config = dict(
    logit_normal_time=False,
    beta1=0.9,
    final_lr_fraction=0,
)
Rows from block 4 of a small class-conditioned image flow-matching model, named by matrix and row number. Rows with one number belong to one neuron. Each number is 500 + 25 x the weight over its row's rms, rounded and kept within 0 to 999. All counts start at 0. Numbers have three digits each.
After each neuron's rows are labels from the 100 images, of 14976 (inputs lightly noised), where the neuron reaches its highest value: "responds to" is what is common among them. Only what is clearly more common there than usual is listed. The data: rendered dice on a table. In brackets: how many of the 100.
# fc1: MLP up (model.blocks.4.mlp.fc1.weight, 1536x256), inputs 0-63
# fc2: MLP down (model.blocks.4.mlp.fc2.weight, 256x1536, transposed), outputs 0-63

fc1.100:492484527535492489527475502501507475508491536498495514497508494518475474468491465489535483525487493486516479463515434493491470517504495495487538489503528542471493528516456479518480480499511491
fc2.100:493506501501465480503475506464500503526483519518470515495500505488497492506496544463487530485495517483509524494529477515496502562495449486499508491550480526492492547520483488533509487489460497
responds to: red die (60)

fc1.367:500501544460487515518510569465464504500487500442502501484471516535492496485505507499494504513500473534503501538515472495454509472491489498513534504423486445487483507482449490527445502521495530
fc2.367:544510497519458467496442531465514419510506488488493536511499498464481528474507481517499522453510484470506516447485541484483520482480489483498478514487535505463509524488522502502489503473548462
responds to: dice: three (62)

fc1.435:520575496479453529512506522470454505487456499503493505506497466495471493476500536506515450459573466487477483524496495504503482474511486475510531542520495496551497520514465464492448485536526521
fc2.435:546498503452509493513478545482493483505497545539536530537517536511457463538502514491484479493442490493526489497506489507523454521496479482557518448520481533524474507465522499456534509477463519
responds to: orange die (51)

fc1.209:520537487498494502522515504474484478516489488511456482503471528458462509480479521504535519520484449515503469494515504458481494504486492483507531521496522536515467505528478497505508506474530519
fc2.209:509480468526510504505534552499506530521471527463462524482538505521511479478524514474500484482525533509518542518485549509503475511517548517508433509493507513502476567424518518496496485517490490
responds to: dice: three (63); red die (44); purple die (42)

fc1.384:488503468505497554482565473489490506489502508456455517495485516512497476538515477419527485506503480476490497505450468526502547464482495512522490504526468520492469539525506470482508491507467494
fc2.384:508551486469498463497429512438473542514542506533554491518530431472480511498486523503500493465444499497479497485523467556500476497506480464494478552527504523482453532485501519490454511516504529
responds to: teal die (88)

fc1.353:479530475494487458464493510496469483518464487511492525546518540504467494485489526526478512531515467527480477504519512499457500532475520425500509526485497511511492531573468497527521509519491518
fc2.353:501479519479480496508542478495502537449558523501473476502524451494550482497495453482482497497542454506507441469484481501488478490530474542534506507497512510487515519471516499510471464488484506
responds to: brown die (46); white die (45)

fc1.321:477504429488522489539533492435451512501484512503478546472509503511435528536469562493489472517498483498485508538489449494490488489478444492492468504486505500518448519513463490510499478493466521
fc2.321:513462548498463482507445492462514517552498516490493497525471493499507481482494432504516522489557482520493491480467505516476536545521518490487536531508507506503501481519485523511471517550515507
responds to: blue die (75)

fc1.153:513492540506498431482513502488495540523513505512457506495474514492510469513505509506475498496479502499507498506500569531491466521492501469520510524509496477495484481490454476502470508514515510
fc2.153:476472521467513528532495488504537492518494522479532511488491519482510488549540501475465493535524513530474540512513475507510520495528510534505521439457507490464503510472499463495502506495507549
responds to: blue die (36)

fc1.740:492500483492518505539519552459418492550513535481504488495484510497492513488438500503501520502534443540514471511484495461430493486521467474509517437503511517495476474538499527545512511508491494
fc2.740:491485547510498478506489554516491466502512459474478537504468492530528465536490521539505509513507548467504520503564525487510504506478544527557463503463534516483481526489503534458522518521515524
responds to: black die (35)

fc1.592:524475487456488523483506462501513475517475490482501467526495534519438468511505546477529487496510451469497477500494489484500502500516515480497497461511498488507503524502499503524511494523484532
fc2.592:525546470507490442515438494489514474514480510545494497566479498521511491521508522477519503487466524506510493477485518456528446550492499488511547523534477493501544491472508504491496521510458512
responds to: green die (58); teal die (42)

fc1.571:520516476489511421498502500524486475454505555472473504543521486490487511477497490488519528495553483537503465463489506513480476447508483457511507493518499502522480479466496467523526495503513485
fc2.571:476507508499515521495513519498464481475463475526479482416517482512522437466517525510469486486481505483490535521522498504533523500481517530493460495490498504478501497507514472473536496488535536
responds to: pink die (40)

fc1.481:487473504513495471463514528523519518524480490452473492507533501544486509545478474527520447522497484481450511519429528475490454474472503531473570529488449498489510508512501485490531464510510490
fc2.481:513518491505494506472494544463501539518482461546507505500468508494494499490505477512522493530462508480486521468541520465486466529489463542489522515516499526468466501527520481487478502499517493
responds to: green die (75); teal die (36)

fc1.724:531490510502453512502509493510529506506501519485474522498487499529431555505513492482502486473515485439513481501520509528476475508530452501515497510451480487498488514507465506482458486496493491
fc2.724:518506478475469520519529478515533490497508499498496508506484520505544525530489501503494493484534476508509485496507538508494536480480461476539425509490513521488481517479488468570486463502549517
responds to: red die (49)

fc1.152:504518493486482528522492482505486481492515510502490495499487562495479480500520515502485548473508494480445431469459548451480514498462507507524526506477537422475467459496501474511518499475516508
fc2.152:496476511464501510518528509453493523502501538508482565549501491484533492509469500488502488517495461490504554511514535524519455536520476506527465498503499527517490547443505491483472509480511485
responds to: purple die (55); blue die (52)

fc1.699:487475543476458504502519484490471522499535520544490501453470527486486516504488523496519507539483507538454496503522484500443470488481494503490506523501500465523496522477478549503538503484482516
fc2.699:483536514500532536537449494482472526524513487516533478534481468537494483483492509472518551457498520529514503466498509473522493530518535512490464502449511480536449431484495504482514525535530477
responds to: black die (38)

fc1.667:511461540489466492520514517485510453499477499457490509523517507540514479468498500494482465463506458497503482504512488499522499469489485521525527498507480526525486485504475520528479460516495496
fc2.667:499488516482493467544513526540528520478503544468472506536462498524538481552482524497515507466516514510509516504462490492537489567490503520571506471477487513501467542495480497492533506486476480
responds to: orange die (51); yellow die (39)

fc1.585:503533507482481516510483513500450542497466515470526507490495516487465497486449480512489488502517493517533504472503487508429448472488481498520525525478506455523477483528462525527503478484504520
fc2.585:492493468457489463480522484501465426503490475528458481520538503493564457497501495487498477516523488496493502509499510480511508524557476458472501507455498526461504497480490497486516498542458473
responds to: white die (67)

fc1.480:517507499502483472496541527480542447466488505482494509445490472501496496503479496522476493507558486549503503526495473480482446482505490491507510511467501519518502512519438483490477456524502509
fc2.480:547494486490497513459498482491484518507493497568494478555519505474460559500497509485512499539513489529483536497497511518502529511474496495511529483467475500476486483501519494583516519482510523
responds to: orange die (42); yellow die (38)

fc1.81:493500522487460475521516532513474490484527517489487448534485521509568469498462549506503511526541511521513462535494459478474472517507486501500494466461479501518494521501499484507531500509502454
fc2.81:438540488511552557461494496504482516519545495500489505439503477564488501485521481533507435469509533518474524492507486482503541484511520556500479481462503476516497477532486475502508498508535529
responds to: black die (42)

fc1.470:526501492465491525497533540533485539501488488504512526492521498508458500468501478499500479470504517508493523479504546433498515480527515541484466542514518496513479510553481523538464494456502450
fc2.470:463487496534520514505491505475490490526507515511488504512483497524495496544536505474498505482523526499497498472510524539501526514517497513478516491547507459500460466490492516488521530513482553
responds to: black die (50)

fc1.260:512516488514506480487559462502506498554510546472506465490518462474499486522499543534513512529481509504541499497483464527454503496557549446517504538520494549482506536512485460479483494512499523
fc2.260:496514512478503494474479506474511498477543546549502491516484502480492515491477513489501517524530481485487485505514480459493532504488505562483531515507526473524519508538515474488508528507504524
responds to: red die (39)

fc1.269:517517550501471481511443490535528529498520533521467493503500524510507470487499499514508522500512450549488511519463469476448523518567519493516491478470497553505524509504486479503452471495528496
fc2.269:561476459507458491494540574504490498531469469496466512430515481478499517520505467487522504512509500536478492490489522509519449452458468514505536499466487499482456494520486491490522467511526493
responds to: blue die (59)

fc1.307:483463494479496473514525486461508486499497524484494520489502458479479500506562472505491470487494498496482492479489509480513484480489536465544504481502516505514500538519482484538488496524488462
fc2.307:517518489470484473488462485487461522480514493506516462468534482545517499524489520465468509522504546476494507463543471479524515511500490540493451538535537498486486495514535473484495525508500494
responds to: purple die (54)

fc1.444:467493519490472474507490521518499473507481471520479513518473463506459487493466516433535467504498490537496496475541502471474502465485496510494459514496466519515474475500438493499520496503484477
fc2.444:504519456504501527478540497532429463488479555499459491498511519447516468506530538469489509522513443509506556501502493552499501525532431489506495481469465500464488513448465492533537486480484511
responds to: pink die (60); white die (48)

fc1.10:527500468486489474500545486524496484482505548458494510510500521503466565517509518549514485535544460502486529475430487501483504471513460499541504507492498482456498523529484488531464450521463526
fc2.10:445544496485505492518464483476464500457520512525495538526520477539522491510480506479502466491542499461484502453514444488543511497484516505465492543533541540545511470508520506478478534533470518
responds to: black die (77)

fc1.381:513520475508478530497531459502459515501513550532502475515485506523500530520521510451494472526533472448529555499469463529488470483514485490510483509479510498504483483514476485538516488508462503
fc2.381:451507548469489488511453474494529542518533528484541533513481513509444498511514551499508501453501509494488530508473481514513494607519512464532490514495503522508456517471475518508481503456500521
responds to: blue die (98)

fc1.335:501512509473490493497523496508458516495472548529467528513488540547465533521464510507526510474508479480490512518490495490496525467510476483517513484530512549586482465474436471527492497526526524
fc2.335:488490516500516490506495512485520514497501531523502489502470473499522476487485489470496489503486494500499504508526486501489508577544504492504435494494529513486456529480436472480516501538509529
responds to: black die (38)

fc1.339:515494528453460494530537470528491442507507481480515510486495514510495509468502456498524494490540474501499485481494517478462494489473508500500502528457524515482479489570467510526502496523487497
fc2.339:511461455546514533498498529477514526491489594496492510505485518473552498498493551503482510537490509528503510532473488544493498455548501493530530495511495493494513520427500479478464459505487515
responds to: white die (84)

fc1.506:502519513522474505515510548484499491464489496482506504481492458514506494489509492497509465476569481446531488462505461514485469501494466480439483552495508518514426515511486524517507530561546475
fc2.506:492497523495538515499518496467495498516488488494532550486474505490489523506513497486506508495476508475467514514527459543506485470493501514527490461464469521486507502499450531548500472492482474
responds to: dice: three (62)

fc1.66:507512523482469515512540484490509506495518494527478474505492495462501473458490518524488542486583507499513498452539493477490510518514503507508501512483495468500489487477512500495491485502494458
fc2.66:528486512498483516486493465482555526519502446476530465478488505529467490462522513494519482508474551483540540479490499526462483488514524499524532512454509483519511536507517508485508466483528482
responds to: orange die (73); yellow die (36)

fc1.234:498488460477480480478509521454487511485515527525453555503473482477507487479486512475497481543493472502453482509521545521512442510483504561552550504479486511532498519511478515544468504517523500
fc2.234:471502537516510506516523491480540506485506533495527523505488501522493535492550518482506506481498481495545483482457496499520513528508520505490496488465482486503545498502491502449510546492519502
responds to: red die (73)

fc1.231:495526502500500503522494459467471532486521496556515481502468501493525474430466463439554506515523489474527530473570486484486508521454521468494463503471543521489480465493476514528508485506559488
fc2.231:458518465499481470472520547496475468514503524517484497496514474557497501515478488477515506499481467508497532499518514494497512461477434457499493535522499505476509525466549486487440547511459533
responds to: purple die (54); pink die (37)

fc1.23:515539475484493474503470539503450463540506543496497507431468492506504463481505514531458514524543482509483510480515488479447466504520505465478523515469471505520468517522483530505493507570457529
fc2.23:517423504493491506489515490525484484463527443484546516473504534472496547494513492499494508459450519518480497467495513497511532480457463542485505494465487524460484516478543507519549497506481481
responds to: dice: three (60); white die (55); pink die (36)

fc1.48:508492494499467467510507534512493518494481471543502488535514503490499520464478486432534501472490460490491440474552493507501501535483471461487501506511497518471515476509480532494516500490489501
fc2.48:453523449483528497495549484531510479498453554480475549502493470481521486492530542473518494509535513465508492507489522495497479449524537516448502544517491490531531536509495514468456478544471494
responds to: orange die (41)

fc1.159:503503477499505536526511526522492495517487509526456547499484555518502530486480498439526470481533461492505492484522479483468527484489463479524492537485497485503446490508453499526531480509503503
fc2.159:549516450500516510563525445515513459580435506465463518497496480487471482484511534507491467524499495505503546503506513529512509478499515476476434508506496532490475529502511493534485514508503461
responds to: purple die (73); red die (36)

fc1.477:539491539523477472525508502499467519486536533534485522497504499491508522515503474484480469489513491499483531450473512488484503504467500536479508524448533523518462516508468426496474479499505493
fc2.477:524529419473504496479476498494508511497516536522459477546491531505532509468490513499510517527526445491505494527506513515475520521530454492513490504511500503472479525517465461552523497514473490
responds to: blue die (68)

fc1.664:552523469470490511468520490519487520512483538516504464500499465513502461479500462504489491525541482475457559512511504526455478469510490525492487541492478509519455492452498532506531472494487466
fc2.664:476474535496505546514480532487503474512490504478528499513509544517484565481517529521496484500493485471529528532542554478527532482512511507516471459501476468492507532532503510495513512461495497
responds to: yellow die (55)

fc1.464:501494463507547480468536528477449519502467484542501463539457476524455529502493491455516502482469515462425506501502514508496473516504504512454483471503514450516456480549490510516524500488490499
fc2.464:485502508497448477514491475490515509496502528546485501473484487502490528517468535514518480532551468511506543476482496493468495552495474484516543530524525518486484520519511499501486526518525485
responds to: teal die (67)

fc1.544:472486504455455489542515495488541488495506563479464535515520480470443500455509489483504499504513469498493529508453486458463518473482514497506479505486486511479473523502516475544495446497456474
fc2.544:480506502562501484460489519523500476485472517481513490489473531541510469516467487504505505540470477482477525502549497495495468530495515512476484507478507490501478524554490508471536541499506493
responds to: teal die (82)

fc1.170:440497499504485518469524484485504492518440488530469549490502536528488502552477496523477501521499488502509461512482485486479473511466527451485465501504505515517495492537477468491526491501526510
fc2.170:575493527463495516476508516475483480453521521515499509484474493522507495504480496509508500502480495533479492511469480517513489503509483529530470490505491511506433520516516482544484499536514565
responds to: purple die (55); blue die (46)

fc1.507:459514527502500477471484560426470459472520491511525479493518556459488494517464511530482483549511498474484530510493479512479480502498493514498553532484504555522499525535468507508509481538489477
fc2.507:541496474490497492508543481531445569484546481523473445520488486487489498516536499499472498499462495525501498429524505535507497516563462456502489480502499512482505489475525481506530502497480507
responds to: pink die (34)

fc1.737:500522442493495530506506507510453491478498545518485463527473524534481568491515510502508488512484482447520538484502509495484528481501488463488490484473478482500489505470523474570526496490459496
fc2.737:464537505495518498515446478502516496499518498478585533494478466526457506511506539467492455486505511481500505508502489488510475525474551492513496533499517503517535524499499481468469524464517494
responds to: black die (71)

fc1.112:490466486475505489512484502473543474498470507476504509545492516529512479494485538533479533490506472533509491503489536502506460479546492479522526493493524536451490533476485463508468467533502490
fc2.112:467546494473472497486470498454464521489496476551517513478493474457451524490517506498526505521488514467492506525516486531516492531462483513487495518508501528486509524491535469483473531486532458
responds to: black die (51)

fc1.344:477482508487463546496519477445472538502529540521488502467489563496481503500470507446536468467501455533504469515503457531493549506504512508525511515506482492517501457511475532529495477521512497
fc2.344:466511477513499507506444492525454500542483527478542501522492456489457528465489557525514464493504517488472495525507475467447522526505509458500451493504482525527489517496473534479511501517552524
responds to: white die (52)

fc1.188:495535480454495519497506466476446487519443523525519471469486499519493472467469513524477490534528472489483491461526489496464486486490492503485481545470491509505468487517494486500480486529444522
fc2.188:478484482510523495502485540534502467497497488526510518502513572500516523509487523520495503478450507465496524516515493487475526494471428512474500492510493510479473517482529497532514475500487531
responds to: brown die (60)

fc1.362:493468509494488491505507529496493470486524464470454533477526535444476487499466502495501472471507495519477492514468452512512490472543469522476485503487488476513497533543458496487522455513503502
fc2.362:437514522517488494504480505506487496466547489574498457501530490504472543499473468498491515472511505490493484517511487458488499503449466513495499500500494490491493488541496470486500507491482482
responds to: green die (98)

fc1.578:488507495486500516479519543510517453444489475486530511455501545511496517552468458541469501478529469532517503512444517460459470445460526493516563494483456471509483479511459528502511494484493503
fc2.578:509498494531505467496492466473468533527487558510468514526522445506499495491490554487511502508480542542467507486454498507529504556488512514500482509499512514467514510507527506483404518537491501
responds to: green die (86)

fc1.660:464515480482486497542500520485511513463546528513516491481488475488477525469458475524530460504492495520492513511497452473439467491494483517468516543477512497469449517515475495518498469511492491
fc2.660:529471497526504502485508519488468462529484462507459473485530491459503465482513458524505489528525510517480554490488514505487525535531535488493501499480494507486538506482498488525528499520516519
responds to: orange die (60)

fc1.460:532482537507451524477513446471493486518478519468522549468483544508488472514507551516533505505518489469501492537495451529473489505488488487511520507477493483466501542459505539514451488515492524
fc2.460:503499491456522505528485552542552499559511501486490502516501503576510521525490484506506497499487517477545487492497551448518501505493502506504474495526512497511509460494495518452513535492520469
responds to: teal die (36)

fc1.626:479515502498490480488451533484512502496446476511522495495468477496474525462467489451518513506523532534514505479526503491498477516483534488472558467456511472474502457541485499514493485503535467
fc2.626:525535485501481487508510517512515462516475474507484521481486509498502483521497464488485523509516463468495508493526512477467548484505433481486517523499477485491535515523504502515537525527439525
responds to: white die (61)

fc1.259:487483521496479518460539462483485483513452475498528540459502547536484482517479529512500468507439505484487459555473493514478508478486498458504503491461497494460456512553457531490511479541478484
fc2.259:550506515506504477506497465490513481500514458451476481481498472495510491501509420487490492454494480511492516474509522517496518496519513491485511527449497504485534502529489507550481521508510467
responds to: teal die (40)

fc1.694:509477513484494458485540455460475505513503477502501478526490509532530526475472471534523509500504502467495496478533504519495522483507477515544513458481443486511462551524478551529524494516448516
fc2.694:537521482472480547503489511494513537487486495537519470497489484476516495523518503480486552500560452480536479492520472474477501455505461507488505508495481495446541483471506498542476494487464513
responds to: yellow die (60); orange die (43)

fc1.46:531525509463530529530504533482473477486514545467506527481470517516487541507511456504497534455465491519460515499447483507523468506467453508510524473498492442474534471510530499516428517474456538
fc2.46:441513486523487477491528459562546468507522467520490517484501486491510483494487530482480530509545553437519489481484504484497503522526498524457508518483481529486448496504497497493552517527545482
responds to: blue die (36)

fc1.277:505482532507494503494561555512502514521528499437467515463467487497494511505493530519517501538531475528540522516437475498489545500466483525534509489513508517493491548481487456494458457502527494
fc2.277:476531525484510461480463459481553486482525503543498473518496502497492524547484478492509484507525513458480513450525531503494546514504501457478523519529477485458510474533505495540458538497503491
responds to: green die (35)

fc1.692:538480521480489515480459532515499515461520505484482467514501510500482527455505510544507527535508442539499489466531520492506472476482528524521505484512456461577502487441502471529505489514544526
fc2.692:515476534522473449546491464494477489534476481534470458503486518465485507509528487515502476540464493532506540495473520503476465522486512484480453563501480510477498484488501482548537540504500517
responds to: yellow die (59); orange die (35)

fc1.753:471523531452490476572503484511503470518488505458480508513459510519490491477428520506524520511528467521510485529514496466421519506489491530515467527455478478481509488511458521524458490522503469
fc2.753:498503463578479509462503543494499506458515531509493518474492483466487489481524506503488503510540502510490513462504500484524477521525505501495559518471506495499509501487516503501485452503543471
responds to: yellow die (51); white die (36)

fc1.328:524523456498458542516518515494500535495525545537460476459511495496492491520482499501523509511535457469498532480514491513486445507512485507523571473510516477500501499482455532533490461481474524
fc2.328:480540481531523504507423490492496523530496524467567527505485505556479506502500528506523486488487496505473502516497520478491454519479550463506527520503524481553482492521510510487496506486482485
responds to: red die (42); black die (39)

fc1.465:499515550483490502532518490480469489522502475517493504507473541492470527477527493431526457508512513504476525460505499514497476491475516522515451492497495536553450487539462447517508488514477486
fc2.465:497504490547502535483512490469515429513516522503467477462488531503513473524498536486511511531486477465489569519507483494497525513541473505514521511488503499506489514498434500510499483521489525
responds to: white die (83)

fc1.175:502505460501504489546525477526508487540505491495501512491454535503506535458519487439519460516505478496513535498553458463478470477477494440534504515506499521494471481513469494504506510516505487
fc2.175:505501447516507489487503497505521539501499504456466512520486500464478508467497499503494485503457507543504541524480540539546527522539490511477474497462496525503496542476492499460511487511479482
responds to: pink die (59)

fc1.429:480524493482497486505518541514525435532432520548537531470514496530531517496500508533487435534510488532538477505510470487485489483506498531509505491468496481493469548501425477518493503576517525
fc2.429:497499491506489546507450501523477529478489529503541470539493500494439517505493492464518512489510464527498486492496440520454513517473475481526521485521520522469472476503479522544508493496475504
responds to: teal die (40)

fc1.297:514457484485491482541528504499499450516498487477471530489506505516499512484478509495500442458484478491468496508514498482478469491510451501483476494494474528493472512473466479487482490522453473
fc2.297:532508482507468514526466460525509488500520464496436456532488529512542475521504460494495528475463478535508502514498508531486531439514499475512420547468485515492528533500518465516484485506502481
responds to: orange die (66); yellow die (45)

fc1.449:489515494461473480520512474511487497463481491510503502509507461499498514554507483436475480509523495512461548502360450498506477488469503526491494510510530520543473471483493439510462501495505490
fc2.449:487526527451487492526500511443490513494526577551505513524484508495506536513469494486504526486485480472503518499511545513500510494494446497515482512469460506485476521491519509430469551493475512
responds to: teal die (94)

fc1.702:551432555500522530499506484511496477507523530508487487544465467479484522517470534490519517502529454477505541535492482491441510496531495491560452511480487521486494537534432505533491488522532514
fc2.702:521506494511467465523507491463527472503472505514502509487513486507531498500485494471495475481478523494497523471499467473484477529440509494494484526483523527484474558489480504533525491504505499
responds to: green die (49)

fc1.207:448528454482474524494482521512469475502488505555484490513488534503475507474464521522508527515543477472492482511501563463490559458491490526528463519475527491489495500530505515483491510490500541
fc2.207:506503497518508528502508453467506524517517516532493510546515523465540506508508484511505502487485469480537536493494532551532472476501458474543497536490526515503492496480490473519520481430524455
responds to: purple die (60); blue die (37)

fc1.271:499473524507477438523459545514487537507516516467533500477494529487473519517490465498504475496484500493531551531495506477467498493490515490498575510512518486462458512511452465495552494492496496
fc2.271:484515497507483499524539489484487524510479496558507533532486520461518489497495486482505493488531461497502546489541522509455480546491482447502483501478513534482461553511509477490532511494484541
responds to: green die (39); red die (37)

fc1.440:483492499490467500473522485481543498465453540513513497522535507486469492550476537535481465538549480519541493471414522528489455504530515491494535524521479490521493479501475475520477477478526505
fc2.440:482519499510510470479442520489442510504561470492524498510494465523502487485516535504510492510481503469512462533535504505500530467501519511505453540494493494496501530499532471501462512490512526
responds to: black die (58); green die (41)

fc1.325:508499444497469516524479502504492526490483458520511544510517516469486473494461478472528455479531498500498445497512485483464499485490444483553524466520488499504455537541501549527495438494486512
fc2.325:487506449525489527480530508531487510483508500501479516446505469487519520501534524483518521495496540533497522512514517483537469495491474518520514502489491535523443530503446503496477435489485468
responds to: yellow die (72); orange die (35)

fc1.21:500484471508458498483513489468509448471494522518490481523540464494498524513460518471578500493544452449498501501529520502474529504478470464522516520504468522540480537497499532539499466475497499
fc2.21:459522490501485510503507511501534501500472534540504509499444521516443532544482503464526500484481480442478523503491500479498514528488489491477491493507508543467472501527449537564485457504566504
responds to: red die (69)

fc1.668:536502509486516488501531487495511471479509513495503490486508480497479483488493514478499496515514483497509478457502530516481497498497463501523526502502474484521486526489465511495496467507515526
fc2.668:505490492510502504481482542506466507469497509521439494545514473532518502512496510509509482528521503487481491530505500470500521483486498496496479526501511499491527490522492459541511510529509488
responds to: yellow die (71); white die (35)

fc1.13:461519500483484508540502476462467465543464493452507519472508502524465450504478493497508505497498519512487498486486496491455529494518500535510469470508502517530494512547446504518490497476553500
fc2.13:527474525522499493494469486463524523471504492541522516495486444521496503494506498519485480515449525506524497537551421459502466511498485529496468487513540499502509514500476496517480480487594502
responds to: green die (83)

fc1.762:485483483488505472479492511471517542511468520554518471513496509471509527500459477504485458485511506469509489494509490477450492510511508508518494486459501503504473504497450488513505477537445517
fc2.762:548485497513462478487475457492521488544497484508489506499505488497518450502495518479518491485480535474514544510496473522514517534518487447552441545497481532509466525486508510525526473480513528
responds to: green die (39); red die (39)

fc1.76:485506464527474504506515514453506518499499540504493542505524510495527539462505531515504495554492479474519479447499476492483498478501490461497527497481498532484448520488492474516500501548517496
fc2.76:511485513494531511473499513464509515480454515506526469511481469531456479520503488461511496514518514496483483515473550511503514484474531513525479497506510466501515479469500501513522535529488519
responds to: dice: three (62); black die (52)

fc1.286:506454497461516498516524503472512474532483506518481500460519469489497478476440494464544505494517491510502490495522497471498449520487482525488519509463494549502490522524447528468504469521481510
fc2.286:510551488513510518472482474505505512515474468521460470446512469487477517507496487516504486499509514501508496550514486512494511500457454504491458514480498497504457477507435514533506492486487495
responds to: orange die (55); yellow die (52)

fc1.313:472538503497516485501537510490479530537453471441538520452489496547537491465462516499531488520519508499513523534536487515500499496509462462529518454496523497486497472491440499516492549541516476
fc2.313:507499515482493500518482481515518521504547507561459460520474495525484484513508509494462478470482497495490554468508486473470513535514492529512481524478502491500478499493578508534495471459481523
responds to: dice: three (62)

fc1.177:462514501494472522485562525486483460500426526530509494471501507517526447459495520539458512570556461512490497530515525510481482458487501478497521520460509475525448539508460504515483499560501509
fc2.177:506472512502487514510434461510521528512523485536503498540494525452518534504488497521506486494434487501502453478499502510455539489474431503517468506517509520472512487503528488541476489507491534
responds to: brown die (55)

fc1.618:504507477523482494496502497530539516480481500516500490513504530474444481475455521505525499470545484494501476484543514499494484515494510472557500506501510493513502502498516513508506450504555503
fc2.618:481503508535507506482505460529486492483502499532432479499515439477511501523507471511500481496496537513500550500529485477536488511497521569511457500462512508491502508483494536481474459486493486
responds to: orange die (60); yellow die (45)

fc1.351:494477442488497545477466528540440479508497511479472510486465505537519464490512501498501492555493474491475486503495550468474495472492503530480481523479462526548501497504510551528528492497534492
fc2.351:506503531508523537483522483460522549487489494507540471548523511491468527519536506480485468499473498518508522492551467515489466513520514501493477460499515447517494483479464508507497507463489522
responds to: yellow die (41)